config.yaml
dataset: "simulated sounds of rotating machines with and without faults"
train_examples: 39062
gain_aug_db: 6
n_mels: 80
inner_norm: false
positions: "learned"
kernel_size: 15
init: "kaiming_normal"
eps: 1e-06
Rows from block 7 of a small multi-label audio tagger, named by matrix and row number. Rows with one number belong to one neuron. Each number is 200 + 30 x the weight over its row's rms, rounded and kept within 0 to 999. All counts start at 0. After the name is the row's rms in percent of the matrix's.
Before each neuron's rows are labels from the 100 clips, of 14976, where the neuron reaches its highest value: "responds to" is what is common among them; "loudest band" is the band of the loudest frequency at the time of the peak. Only what is clearly more common there than usual is listed. The data: simulated sounds of rotating machines with and without faults. In brackets: how many of the 100.
# fc1: first MLP up (model.blocks.7.ff1.fc1.weight, 256x128), inputs 0-127
# fc2: first MLP down (model.blocks.7.ff1.fc2.weight, 128x256, transposed), outputs 0-127

responds to: electric motor (100); speed: fast (79)
loudest band: 4000 to 8000 Hz (46)
fc1.154,104,226,184,197,216,149,190,240,158,188,181,179,169,201,225,201,184,213,173,170,174,226,195,170,233,222,175,205,186,153,152,174,229,224,236,252,185,203,173,172,173,191,189,176,188,216,171,132,208,147,158,164,185,184,235,211,224,205,222,223,267,216,203,134,262,204,211,228,271,235,200,191,215,192,190,225,238,207,195,257,202,205,196,213,238,170,183,176,198,215,173,168,224,208,213,256,206,199,192,213,230,219,164,179,167,207,201,211,209,246,171,170,202,212,235,248,147,218,202,150,189,229,270,217,182,175,175,183,291
fc2.154,126,229,255,195,205,199,213,181,209,206,217,191,177,174,246,224,125,174,181,208,221,195,170,255,156,184,181,240,204,195,141,212,131,242,173,224,206,203,188,200,223,198,150,217,181,182,148,222,157,183,194,249,230,161,260,223,250,193,168,173,239,150,180,197,158,187,203,239,191,155,213,181,179,241,176,202,212,207,152,204,228,221,160,184,197,206,210,240,250,209,263,200,251,164,204,190,197,164,159,215,201,238,190,209,200,173,211,174,244,256,204,151,244,158,210,179,202,165,209,213,214,161,172,167,195,192,180,172,237

responds to: turbine (95); reverberation (90); text has "room" (90); text has "reverberant" (90)
loudest band: 4000 to 8000 Hz (37); 2000 to 4000 Hz (30)
fc1.38,096,183,141,195,195,246,237,242,173,177,213,160,196,182,228,166,199,217,216,157,141,164,215,192,202,171,203,151,191,129,226,242,202,235,229,239,228,237,207,174,223,155,219,191,217,267,219,205,210,207,198,186,194,176,181,254,229,255,173,199,176,196,196,150,173,245,190,174,183,229,113,181,228,214,256,148,204,156,212,197,234,187,227,219,240,228,222,176,173,210,158,157,202,213,175,225,201,221,177,192,204,175,226,187,146,222,186,220,221,200,152,235,182,239,222,213,187,193,237,219,147,224,222,184,234,184,182,222,238
fc2.38,092,188,188,217,230,169,229,216,191,187,271,233,197,207,185,206,192,161,207,205,216,223,214,165,182,171,205,241,215,192,197,206,290,182,186,226,128,195,160,123,221,174,163,199,265,242,221,209,209,187,199,177,257,227,215,180,181,212,211,213,222,188,192,183,191,192,206,219,154,232,196,152,157,209,204,205,204,214,224,174,217,159,169,229,149,238,189,225,170,151,211,177,191,243,182,267,178,129,201,161,200,162,200,220,182,177,159,216,180,209,189,197,168,155,184,191,156,217,242,158,246,211,209,219,246,210,232,257,212

responds to: turbine (81); quiet level (78); speed: fast (66)
loudest band: 250 to 500 Hz (41); 2000 to 4000 Hz (28)
fc1.206,095,164,176,238,252,169,192,182,191,211,230,207,202,227,206,183,199,225,250,211,148,195,209,203,213,192,233,189,236,152,247,206,210,209,221,146,174,175,191,186,201,175,182,218,218,186,192,201,191,244,206,256,208,210,188,184,214,204,240,204,164,166,181,224,175,208,243,142,191,199,136,128,166,221,170,207,156,186,232,210,181,195,240,212,236,270,183,220,220,191,216,219,183,190,228,168,237,184,180,186,208,210,197,241,223,254,176,169,246,269,147,252,246,247,187,214,186,219,187,227,206,287,191,161,207,154,172,179,170
fc2.206,098,200,243,235,121,168,170,190,188,192,126,240,190,196,219,182,195,235,185,222,190,198,156,265,177,176,203,166,187,211,169,211,158,222,203,217,226,194,255,208,190,214,215,182,218,145,225,247,183,182,198,244,177,206,197,264,233,200,239,149,230,201,209,164,199,204,203,229,206,232,224,219,220,203,206,203,161,225,232,213,153,218,232,226,211,170,123,210,240,193,220,199,195,168,224,191,184,198,232,192,198,195,175,204,249,206,230,185,198,228,129,208,217,209,211,190,225,94,171,211,180,244,202,167,168,220,176,145,227

responds to: reverberation (64); text has "room" (64); text has "reverberant" (64); conveyor (44)
loudest band: 500 to 1000 Hz (36); 250 to 500 Hz (29)
fc1.234,092,146,186,218,195,199,207,232,236,195,240,167,180,203,155,172,224,231,211,183,192,180,183,135,256,230,187,159,221,178,257,218,234,194,153,176,249,204,235,220,208,158,209,166,188,193,189,196,153,174,192,225,261,200,217,247,219,158,201,246,179,196,222,158,209,204,205,178,226,181,183,171,221,220,184,165,191,179,171,161,225,199,203,212,209,209,261,130,170,199,194,184,165,183,145,192,192,123,228,174,138,207,291,175,205,219,188,191,226,220,188,248,182,218,210,173,185,173,177,220,168,205,184,225,145,225,161,207,201
fc2.234,086,185,196,193,205,232,180,186,258,193,199,223,238,222,207,185,200,159,199,192,243,129,176,251,169,180,193,157,141,199,186,172,167,191,182,241,218,204,196,139,181,214,181,222,179,246,209,257,229,168,216,199,192,155,196,179,188,178,230,258,240,173,209,189,145,189,202,173,202,185,111,151,200,205,219,208,224,198,222,242,200,183,236,235,157,199,118,259,210,190,189,190,201,211,194,220,238,197,231,157,206,219,164,175,222,229,165,196,168,223,215,202,234,201,156,187,219,241,222,204,190,222,203,137,167,193,186,262,226

responds to: state: faulty (97); rattle (95); imbalance (41)
loudest band: 1000 to 2000 Hz (55); 500 to 1000 Hz (28)
fc1.226,100,180,258,206,229,208,212,202,169,220,244,167,227,217,198,201,190,222,217,221,173,205,217,171,255,218,160,226,207,219,201,220,259,169,181,146,242,186,189,212,170,197,190,189,161,175,211,243,165,227,104,170,189,223,190,171,157,210,141,206,135,212,173,233,214,151,219,186,235,200,199,201,141,186,180,194,190,233,188,217,188,228,181,144,251,246,197,264,182,240,195,163,186,152,184,196,245,206,213,171,215,181,208,223,173,215,242,260,227,240,178,253,231,212,183,217,168,218,157,180,174,213,196,225,195,164,190,206,228
fc2.226,102,206,244,224,193,197,271,168,220,205,189,221,180,212,207,219,220,217,212,226,229,186,208,191,150,205,202,242,217,191,226,189,187,223,208,211,191,190,170,196,197,202,221,209,203,228,254,193,194,212,179,269,216,137,253,183,171,223,256,211,241,225,157,194,256,187,208,306,197,156,220,209,197,222,160,197,164,208,219,148,165,224,240,217,186,173,165,150,220,206,188,249,175,232,233,204,214,162,276,199,200,209,201,152,189,211,159,202,195,202,154,184,183,159,200,225,210,221,120,152,187,212,191,200,244,224,201,159,223

responds to: state: faulty (99); rattle (82); thin (high-pass) (41)
loudest band: 1000 to 2000 Hz (75)
fc1.50,097,160,184,162,230,202,246,203,207,221,187,223,199,189,184,208,231,175,167,199,162,159,176,98,214,228,225,218,179,186,202,192,185,202,253,163,233,154,162,183,150,190,196,173,186,194,239,175,207,204,124,128,217,140,195,195,208,187,177,165,221,220,249,199,217,212,201,204,172,187,190,157,216,200,231,165,228,224,182,207,239,222,182,187,207,234,196,177,183,228,258,179,191,169,161,174,199,192,191,193,173,176,155,201,199,265,245,250,221,227,158,227,181,180,241,180,217,203,190,170,170,206,229,213,232,143,247,264,216
fc2.50,075,204,195,222,207,146,179,213,149,207,213,199,171,142,183,187,169,197,152,201,228,191,254,194,163,181,212,221,229,137,203,195,178,158,235,220,183,221,220,212,203,176,209,160,137,255,206,215,253,227,253,164,204,202,188,180,216,236,215,201,149,221,224,185,226,185,198,254,234,150,203,186,181,182,275,190,205,196,227,137,220,181,223,274,191,232,214,157,172,179,177,151,216,157,214,251,146,239,203,208,206,207,202,183,216,190,195,219,271,204,235,195,147,208,241,224,166,181,204,167,212,160,198,204,229,190,210,229,204

responds to: thin (high-pass) (98); speed: fast (66); fan (37)
loudest band: 1000 to 2000 Hz (43); 2000 to 4000 Hz (35)
fc1.52,098,232,215,173,219,175,212,211,205,245,194,216,234,193,128,218,215,202,177,187,185,205,234,175,169,214,155,112,194,231,218,216,182,186,173,186,226,210,236,212,194,197,222,202,152,208,223,244,149,209,199,225,214,199,186,157,267,211,167,192,193,182,251,236,189,219,170,150,211,205,149,183,160,171,166,161,276,213,172,155,240,216,248,219,229,236,188,190,263,195,202,246,183,171,180,172,182,225,183,173,261,197,206,168,202,172,227,225,175,227,218,214,205,219,142,224,212,163,188,178,249,218,162,174,251,194,161,173,202
fc2.52,097,206,128,217,219,189,231,184,195,233,239,156,251,103,177,159,171,204,184,184,203,158,199,204,173,223,196,225,240,204,210,202,235,166,155,239,191,195,191,196,162,192,228,217,135,184,214,214,227,181,156,214,211,217,163,242,167,209,194,211,198,165,186,177,184,204,193,178,244,167,208,188,240,212,125,196,172,176,205,242,205,166,161,219,197,214,181,209,234,166,190,211,254,252,179,192,210,189,158,223,208,221,203,276,204,242,176,213,237,228,253,223,205,243,160,191,216,206,186,280,235,182,188,211,174,223,195,233,212

responds to: thin (high-pass) (98); piston engine (49)
loudest band: 4000 to 8000 Hz (25)
fc1.117,109,177,126,169,186,153,225,280,195,198,185,214,189,233,190,170,248,170,142,164,195,211,169,182,238,225,229,191,165,199,174,189,226,146,181,217,194,194,168,216,171,169,203,154,116,203,213,254,203,166,207,218,222,153,199,209,220,234,222,257,228,207,172,167,221,198,183,234,193,264,188,222,249,134,200,231,170,234,229,207,199,243,169,191,196,196,205,171,211,223,202,215,193,193,205,256,197,213,218,195,180,192,218,206,180,187,199,249,204,206,141,225,220,195,236,179,188,189,211,140,190,231,247,255,214,215,185,224,245
fc2.117,116,216,231,169,178,184,268,191,260,220,141,212,231,181,220,203,196,144,220,176,170,190,155,212,186,190,180,217,212,195,189,192,182,227,191,268,188,190,185,198,242,206,190,185,116,181,146,215,217,212,201,217,201,174,238,233,216,211,164,221,294,210,194,209,210,206,199,212,212,158,214,202,229,207,165,186,247,169,174,191,205,227,164,203,212,201,199,181,276,243,171,233,216,167,201,203,217,221,149,218,202,246,216,179,236,237,182,187,220,244,188,164,189,222,181,173,253,172,202,227,186,154,198,192,161,130,161,143,220

responds to: electric motor (75); air leak (62)
loudest band: 4000 to 8000 Hz (31)
fc1.133,100,239,203,163,259,199,212,219,198,213,178,244,218,187,249,156,280,215,170,193,163,202,198,152,219,189,145,197,187,193,123,232,239,227,213,212,146,205,186,152,190,152,194,220,200,282,196,173,192,219,217,166,143,228,182,219,183,218,164,238,241,203,170,172,260,212,160,245,230,249,180,203,205,167,231,200,213,203,199,234,216,161,220,180,205,184,230,174,213,222,220,199,210,192,212,225,187,204,207,185,219,203,213,239,220,229,177,190,189,170,197,236,167,207,197,230,169,238,198,110,247,224,248,178,197,166,203,180,191
fc2.133,111,220,245,230,212,241,168,142,199,188,175,194,175,171,209,237,134,184,132,207,186,185,204,256,178,153,221,214,192,174,153,223,161,270,188,204,192,224,241,245,174,224,101,232,211,162,187,231,175,204,213,178,164,235,206,216,234,177,204,148,210,178,202,181,205,198,185,244,198,197,176,214,205,243,170,196,210,211,189,262,198,197,177,240,180,168,174,240,208,170,262,178,201,206,175,173,205,196,204,195,199,217,204,148,220,196,194,190,218,239,219,172,265,200,170,221,181,174,141,172,212,166,186,179,162,226,224,180,242

responds to: turbine (85); text has "quiet" (65); bearing knock (54)
loudest band: 4000 to 8000 Hz (38); 2000 to 4000 Hz (33)
fc1.233,098,165,175,231,215,149,203,210,197,196,220,213,237,203,200,187,197,207,211,188,198,166,181,232,239,138,235,141,156,239,225,199,177,156,203,218,215,238,197,158,196,188,217,163,152,260,273,250,211,151,231,196,194,165,189,212,210,178,191,209,198,264,192,181,207,210,210,174,167,197,165,223,216,184,206,161,186,160,238,157,187,217,234,252,186,202,188,209,190,194,127,168,200,171,202,226,211,180,212,203,172,162,215,202,157,222,214,148,170,239,188,265,213,217,183,175,206,127,141,173,197,220,266,194,169,188,194,204,249
fc2.233,086,201,180,209,156,144,171,259,193,214,233,193,165,195,191,227,276,224,188,192,172,238,197,226,198,228,217,230,202,152,183,191,247,216,215,211,201,137,229,236,220,152,236,238,216,150,220,222,181,218,186,190,225,235,173,235,268,208,236,183,236,151,221,140,192,202,206,238,140,228,197,211,220,210,170,210,166,187,181,182,215,153,210,201,166,167,186,237,204,216,142,187,176,205,191,232,210,154,192,234,199,224,188,189,201,191,202,201,259,232,112,196,163,172,210,250,244,170,185,185,170,235,207,227,184,193,178,210,232

responds to: turbine (82); reverberation (79); text has "room" (79); text has "reverberant" (79)
loudest band: 4000 to 8000 Hz (28)
fc1.215,090,207,224,162,179,151,222,239,203,194,204,190,184,205,210,202,233,219,193,142,191,238,243,225,202,158,172,206,121,172,241,257,248,189,222,218,188,192,212,130,187,201,231,144,179,257,194,249,232,205,207,198,149,184,247,215,234,171,187,185,184,205,211,221,201,227,222,193,177,238,189,224,235,245,194,157,258,179,198,189,221,238,201,180,196,223,183,158,178,225,156,189,197,212,137,250,231,200,222,164,180,176,194,152,147,166,242,226,192,211,149,186,175,211,164,225,196,192,219,205,177,204,186,247,210,161,182,185,267
fc2.215,079,185,177,253,252,162,154,175,201,192,204,199,170,171,186,228,144,214,266,212,225,179,194,208,197,192,195,246,249,172,221,210,264,155,183,192,199,193,170,232,203,211,167,266,228,208,227,200,140,172,207,255,206,234,183,222,181,170,177,220,194,174,180,222,201,202,217,161,221,186,191,199,228,163,110,209,162,177,180,157,187,130,217,194,195,208,246,271,185,141,178,213,207,220,175,171,218,142,219,218,219,199,201,213,201,175,135,205,215,244,186,247,194,188,179,183,169,232,176,235,209,252,182,203,206,208,211,207,196

responds to: reverberation (61); text has "room" (61); text has "reverberant" (61); fan (57)
loudest band: 250 to 500 Hz (43)
fc1.83,093,200,198,225,219,200,205,216,168,193,218,183,218,190,207,198,208,183,156,160,115,211,217,215,170,139,171,226,217,197,222,205,177,141,187,135,230,181,212,174,197,188,209,172,121,162,172,240,191,216,190,204,225,190,234,186,200,245,242,251,215,189,184,249,194,234,194,183,159,128,191,144,226,164,193,180,216,167,205,193,230,175,162,240,165,206,195,183,153,163,233,165,204,175,199,204,229,163,201,182,197,217,219,237,203,239,207,251,190,211,175,178,218,229,234,213,149,154,204,188,245,228,268,201,251,194,173,220,253
fc2.83,080,175,167,243,231,188,244,177,212,206,171,168,205,185,213,180,178,133,140,250,235,175,263,163,215,210,213,273,252,172,235,196,227,158,201,179,182,160,245,174,172,217,299,198,200,206,234,198,229,197,151,192,180,214,244,267,176,199,241,199,195,216,231,178,225,191,190,217,279,208,214,202,195,172,170,191,200,193,231,223,177,189,196,246,185,184,192,146,145,167,206,228,182,230,210,177,209,235,211,195,190,185,189,196,194,178,179,198,222,155,245,183,157,195,185,208,162,203,197,234,185,164,173,167,187,204,249,209,207

responds to: turbine (78); imbalance (34)
loudest band: 2000 to 4000 Hz (39)
fc1.186,094,208,163,210,214,207,214,186,203,267,159,159,205,221,222,169,226,184,202,195,212,220,192,238,235,216,210,160,185,210,186,202,177,166,201,256,242,203,237,207,191,214,206,174,194,208,175,218,201,166,185,246,191,170,203,220,235,208,157,197,176,196,214,230,199,206,173,196,271,252,152,198,252,244,159,200,194,186,167,192,220,214,247,202,220,223,131,121,277,247,187,167,191,216,234,195,186,199,209,185,218,193,187,167,198,211,233,156,245,215,189,241,158,230,206,210,190,131,241,213,182,256,256,192,167,158,163,180,250
fc2.186,081,177,183,176,244,227,182,192,152,202,249,170,170,185,167,216,196,197,152,202,262,177,156,166,169,213,202,231,244,197,198,214,229,186,188,182,205,206,227,228,208,166,245,231,226,192,197,175,194,248,143,176,232,235,154,198,202,212,209,164,128,243,225,205,179,181,201,183,195,142,208,197,170,119,159,212,233,192,172,203,263,220,204,230,212,247,212,235,188,188,234,160,166,176,191,194,188,201,159,182,220,225,233,192,195,191,208,173,227,183,269,245,199,170,124,171,204,241,226,231,210,204,196,226,172,190,202,268,193

responds to: conveyor (97); speed: slow (91); muffled (low-pass) (54)
loudest band: 1000 to 2000 Hz (77)
fc1.222,103,212,222,227,204,170,204,234,148,249,169,226,148,181,172,177,214,200,216,199,179,173,197,180,214,219,203,196,198,183,186,185,205,198,195,135,207,173,212,188,185,220,215,213,196,184,195,207,244,161,205,195,236,217,172,211,192,174,152,240,187,258,214,230,271,172,209,235,324,172,247,141,212,132,202,176,185,190,199,174,176,182,189,211,209,220,233,176,169,222,167,163,201,206,186,174,240,174,152,228,211,186,205,226,165,287,216,171,265,239,207,218,183,216,170,186,206,235,186,215,201,213,163,163,190,203,243,177,226
fc2.222,100,204,232,221,180,169,193,221,182,174,246,238,173,205,202,241,183,212,247,167,245,212,235,201,189,170,204,196,208,222,236,204,168,243,196,268,190,236,148,238,240,197,227,196,263,198,217,190,221,204,268,206,199,233,220,193,238,209,228,217,198,171,165,193,213,191,200,200,189,183,203,220,189,268,213,206,166,210,180,133,213,195,252,228,162,215,250,217,257,180,176,239,159,109,182,213,154,194,197,213,213,186,210,199,179,146,173,196,207,184,224,127,184,197,251,149,230,152,189,169,206,182,189,197,230,185,175,170,163

responds to: state: faulty (98); air leak (94); grinding (43); rattle (37)
loudest band: 1000 to 2000 Hz (37)
fc1.90,098,115,190,216,223,222,225,232,220,156,162,202,216,213,233,211,178,240,216,157,204,161,206,175,242,165,143,225,230,207,201,212,182,186,190,233,198,201,196,201,225,161,167,219,217,233,227,147,162,201,191,175,175,198,236,169,153,200,176,151,239,260,221,203,218,215,216,166,175,185,221,213,185,182,189,230,237,196,200,187,232,282,153,223,245,240,208,190,165,252,223,191,185,211,171,175,218,192,177,171,241,226,197,205,231,176,231,170,199,226,245,215,186,203,218,197,118,164,258,203,230,187,165,185,192,139,206,225,251
fc2.90,115,206,189,141,160,176,234,232,226,241,207,182,188,190,202,247,233,185,197,187,159,204,188,212,198,228,205,248,205,198,200,179,186,214,211,131,216,134,230,234,142,186,239,194,136,152,204,192,215,253,162,188,224,173,198,245,195,213,226,245,222,193,197,169,207,206,205,264,210,213,251,211,193,152,189,199,186,251,181,201,190,174,168,154,216,178,185,206,232,225,155,194,234,235,202,215,211,196,175,259,183,213,186,183,175,173,229,217,218,266,125,232,170,191,242,256,216,249,166,174,183,153,189,214,249,213,200,203,198

responds to: gearbox (98); speed: fast (63); rattle (38)
loudest band: 1000 to 2000 Hz (74)
fc1.200,095,210,196,161,203,198,192,219,174,179,174,176,172,181,216,168,176,247,200,217,194,214,172,187,169,247,197,143,130,206,249,200,159,195,228,178,238,233,205,266,172,210,191,176,174,224,197,235,176,212,215,238,145,223,188,168,240,224,252,194,174,188,222,239,252,214,180,152,220,193,136,200,241,226,179,190,204,209,193,146,233,232,255,146,178,234,253,204,203,230,219,143,222,185,195,166,229,198,277,191,192,158,204,199,153,234,173,197,196,220,206,195,204,207,204,187,223,202,194,158,188,203,223,276,184,169,184,195,254
fc2.200,094,188,190,224,211,234,180,183,227,199,219,217,206,176,126,215,136,164,226,197,183,241,221,188,273,198,192,175,191,188,174,216,178,205,175,176,125,210,201,253,279,182,177,207,262,181,205,177,184,147,218,192,272,248,185,187,228,212,178,158,229,164,197,190,202,193,206,181,159,176,223,223,137,193,178,202,156,170,232,197,205,191,179,252,246,206,249,195,245,182,180,200,159,204,208,186,131,196,179,189,202,199,239,180,224,164,186,188,172,191,217,270,227,208,204,205,206,175,193,221,190,191,205,182,179,205,218,218,122

responds to: thin (high-pass) (99); piston engine (62)
loudest band: 250 to 500 Hz (28)
fc1.35,099,153,180,172,197,189,200,242,217,197,258,255,229,229,168,211,272,117,192,150,171,198,209,154,207,235,156,185,198,159,212,174,218,174,234,175,215,176,174,221,193,154,210,179,181,196,243,188,189,148,193,175,231,197,194,225,155,228,212,224,214,278,241,140,214,203,188,199,133,158,206,203,197,155,194,188,206,205,217,150,234,201,233,229,200,165,207,202,209,211,159,190,199,220,217,249,158,177,210,212,206,180,242,258,154,243,221,204,176,173,198,204,165,192,252,207,180,185,213,149,195,189,218,234,227,182,219,239,201
fc2.35,102,198,225,185,208,228,239,123,239,230,161,189,201,146,205,229,126,179,184,200,193,183,187,194,169,153,194,228,205,180,216,221,178,198,165,196,211,213,237,225,232,228,197,205,124,192,175,205,191,207,232,190,199,222,168,228,209,182,172,174,199,167,201,181,184,200,184,245,252,147,215,219,229,189,166,189,220,169,197,224,175,247,205,183,199,209,218,202,295,193,201,251,213,144,207,160,230,254,176,208,203,217,228,160,256,239,191,215,223,243,190,209,207,250,153,191,250,221,180,246,190,182,172,153,230,162,195,151,234

responds to: gearbox (92); state: normal (74); text has "fault" (74)
loudest band: 1000 to 2000 Hz (36); 500 to 1000 Hz (35)
fc1.123,096,228,236,115,202,158,172,232,192,163,220,185,198,176,228,131,183,225,199,205,226,199,211,163,206,186,205,225,147,221,204,197,179,227,168,239,210,224,211,209,211,210,211,213,205,256,118,222,205,241,216,217,232,237,227,197,199,229,192,205,266,149,174,223,234,171,170,206,216,224,105,147,200,217,222,175,192,218,152,172,241,190,225,208,179,230,192,246,204,195,192,160,183,157,201,262,211,188,212,200,177,196,188,155,188,211,173,192,242,181,227,215,121,200,183,179,140,214,226,227,222,168,217,209,188,178,214,217,220
fc2.123,100,197,258,201,174,191,211,243,221,172,203,230,173,232,165,209,188,163,204,177,237,253,210,229,266,197,211,251,165,184,189,190,218,245,205,202,164,189,176,225,238,192,208,206,231,185,219,201,166,159,185,160,202,189,303,219,217,190,195,196,250,233,198,201,235,204,195,271,131,189,262,227,146,186,195,213,176,234,249,175,181,190,146,207,201,180,207,186,188,225,209,219,187,200,186,208,122,142,216,241,180,200,175,180,224,184,242,206,204,190,146,195,231,178,188,243,185,182,198,124,203,183,192,201,201,228,198,174,223

responds to: electric motor (98); speed: fast (60)
loudest band: 2000 to 4000 Hz (29)
fc1.31,112,212,199,233,241,113,248,231,211,206,157,241,214,230,192,150,208,183,174,223,147,200,187,210,190,226,190,238,177,210,191,154,192,202,238,237,202,152,192,175,164,184,174,257,180,231,153,224,188,166,150,211,180,121,237,207,224,215,187,253,209,211,177,142,261,161,209,219,252,208,182,142,241,162,166,247,228,233,221,171,214,221,176,199,216,207,200,188,140,248,244,184,209,218,226,224,188,174,197,234,186,223,205,211,205,205,184,198,214,227,223,175,177,213,199,243,185,200,205,204,225,193,224,230,188,160,223,196,260
fc2.31,115,198,187,207,176,203,215,236,235,217,212,218,221,138,224,257,151,182,179,168,188,182,173,227,182,200,202,208,192,183,184,192,89,242,189,185,175,191,224,237,208,169,189,210,196,187,220,195,153,205,168,186,250,215,209,236,239,215,174,192,212,125,213,179,163,197,196,233,145,197,189,168,176,227,214,197,217,227,153,189,246,202,158,211,202,214,162,204,276,223,162,171,197,237,213,235,154,181,160,214,199,202,208,177,153,139,201,191,214,287,168,204,220,176,216,244,263,182,165,217,187,160,199,189,215,203,197,200,224

responds to: conveyor (100); speed: slow (97); text has "room" (92); text has "reverberant" (92)
loudest band: 1000 to 2000 Hz (80)
fc1.95,114,163,216,218,254,197,230,211,171,217,199,231,192,181,222,202,161,218,232,205,145,160,202,142,191,209,203,179,211,160,201,156,189,184,224,147,185,179,188,162,203,218,231,230,205,152,238,176,236,168,208,182,240,241,186,199,133,159,156,231,172,266,208,201,206,215,207,192,285,154,228,166,170,165,241,200,226,124,212,173,209,235,223,232,205,239,224,237,181,245,174,174,154,193,187,194,184,197,162,190,216,158,175,213,194,248,179,203,242,236,216,230,184,228,137,228,205,213,201,164,174,175,197,223,213,193,232,211,231
fc2.95,133,196,257,198,142,175,200,238,204,173,189,275,194,191,203,235,162,154,254,191,226,187,219,248,228,184,207,163,196,223,173,199,221,221,206,226,188,206,179,206,239,202,194,197,208,170,177,228,239,167,223,194,194,228,186,227,266,218,199,199,234,203,237,202,226,196,197,203,189,206,214,242,237,205,261,203,191,149,204,152,201,199,235,227,239,188,226,201,174,188,148,242,161,108,177,220,125,195,158,189,206,206,218,194,265,191,187,181,226,190,213,118,213,195,211,156,259,177,219,166,199,161,187,197,185,155,203,190,168

responds to: state: faulty (87); rattle (49); air leak (47)
loudest band: 1000 to 2000 Hz (34)
fc1.33,090,196,225,199,245,175,173,246,231,177,210,160,177,213,236,189,208,197,229,215,183,209,175,189,163,178,133,194,181,198,178,191,169,180,189,212,151,177,192,189,220,191,136,217,177,216,219,228,209,164,193,190,230,218,221,201,234,184,133,192,180,228,225,219,188,190,160,156,250,206,187,142,190,203,214,220,219,178,185,214,186,137,183,233,210,220,200,229,151,224,187,206,214,169,115,208,168,176,148,175,211,243,273,207,225,191,175,155,282,213,151,186,189,217,237,214,220,157,206,186,165,222,194,237,245,178,215,146,253
fc2.33,093,193,172,182,197,208,157,237,195,199,223,238,171,152,214,164,189,209,193,207,172,215,125,188,214,221,200,208,179,189,242,212,257,245,195,175,163,209,157,269,180,188,162,219,238,161,186,214,161,194,185,166,214,205,154,180,242,211,215,196,230,141,198,197,238,182,215,136,212,207,192,208,236,190,225,190,208,201,144,201,255,206,188,154,195,218,293,155,192,206,221,131,207,213,206,174,149,231,274,203,191,195,254,181,213,227,165,244,157,207,241,176,192,194,202,223,178,210,190,211,206,157,194,212,153,211,197,230,183

responds to: thin (high-pass) (87); compressor (62)
loudest band: 2000 to 4000 Hz (60)
fc1.128,100,222,230,196,190,215,215,183,207,217,147,175,193,237,187,214,222,189,181,204,161,176,215,173,230,214,137,174,141,187,136,265,209,208,161,169,216,220,242,149,172,231,186,138,152,220,197,197,188,221,134,171,186,164,193,192,156,195,214,156,187,261,213,185,224,182,205,224,219,168,183,224,239,196,215,217,214,225,232,165,191,211,110,156,184,221,235,185,231,244,229,228,220,201,214,222,246,227,201,221,193,163,190,183,205,177,235,204,202,224,182,193,203,201,267,196,179,131,177,175,208,215,240,184,272,212,216,209,187
fc2.128,095,204,258,237,166,178,188,247,196,189,184,211,191,134,194,188,190,218,172,219,236,184,226,259,183,182,210,188,204,178,201,217,246,224,191,173,202,169,205,162,233,224,206,190,210,166,201,208,278,132,195,188,271,204,155,205,238,201,258,176,237,227,182,170,237,202,199,262,171,266,259,231,216,211,257,195,157,167,198,238,198,193,244,204,194,137,188,170,176,158,198,182,166,223,230,220,172,194,214,188,180,230,189,194,208,245,157,193,153,202,199,157,216,215,227,234,197,210,175,174,175,170,199,159,202,246,193,209,232

responds to: reverberation (94); text has "room" (94); text has "reverberant" (94); turbine (34)
loudest band: 1000 to 2000 Hz (35)
fc1.191,101,153,209,163,221,221,201,239,167,164,186,240,261,172,217,223,185,269,217,174,192,223,235,180,181,176,198,208,202,183,190,221,224,228,183,240,217,194,218,190,155,156,168,201,208,189,198,236,186,204,196,166,117,221,209,178,218,216,129,207,226,244,272,244,181,239,159,174,173,175,199,141,247,183,221,165,222,165,187,175,204,186,168,181,234,201,236,176,199,199,183,226,200,203,148,234,206,263,220,176,134,207,233,178,184,167,206,218,206,197,146,216,207,208,184,207,198,208,234,263,191,228,197,246,240,186,166,184,239
fc2.191,088,209,195,218,213,171,213,186,158,211,247,136,171,195,202,236,190,188,157,223,276,251,199,222,201,162,184,249,212,199,170,206,235,187,212,251,190,218,201,220,224,196,215,139,227,209,175,176,224,220,198,193,208,179,182,190,198,228,279,166,212,172,120,164,210,209,209,182,214,267,208,195,168,232,183,199,169,198,209,249,194,185,178,190,193,164,191,186,185,157,240,148,226,241,201,207,215,172,224,197,194,198,208,200,204,149,217,201,207,203,219,182,217,175,260,181,77,204,225,193,227,189,219,156,223,167,186,254,201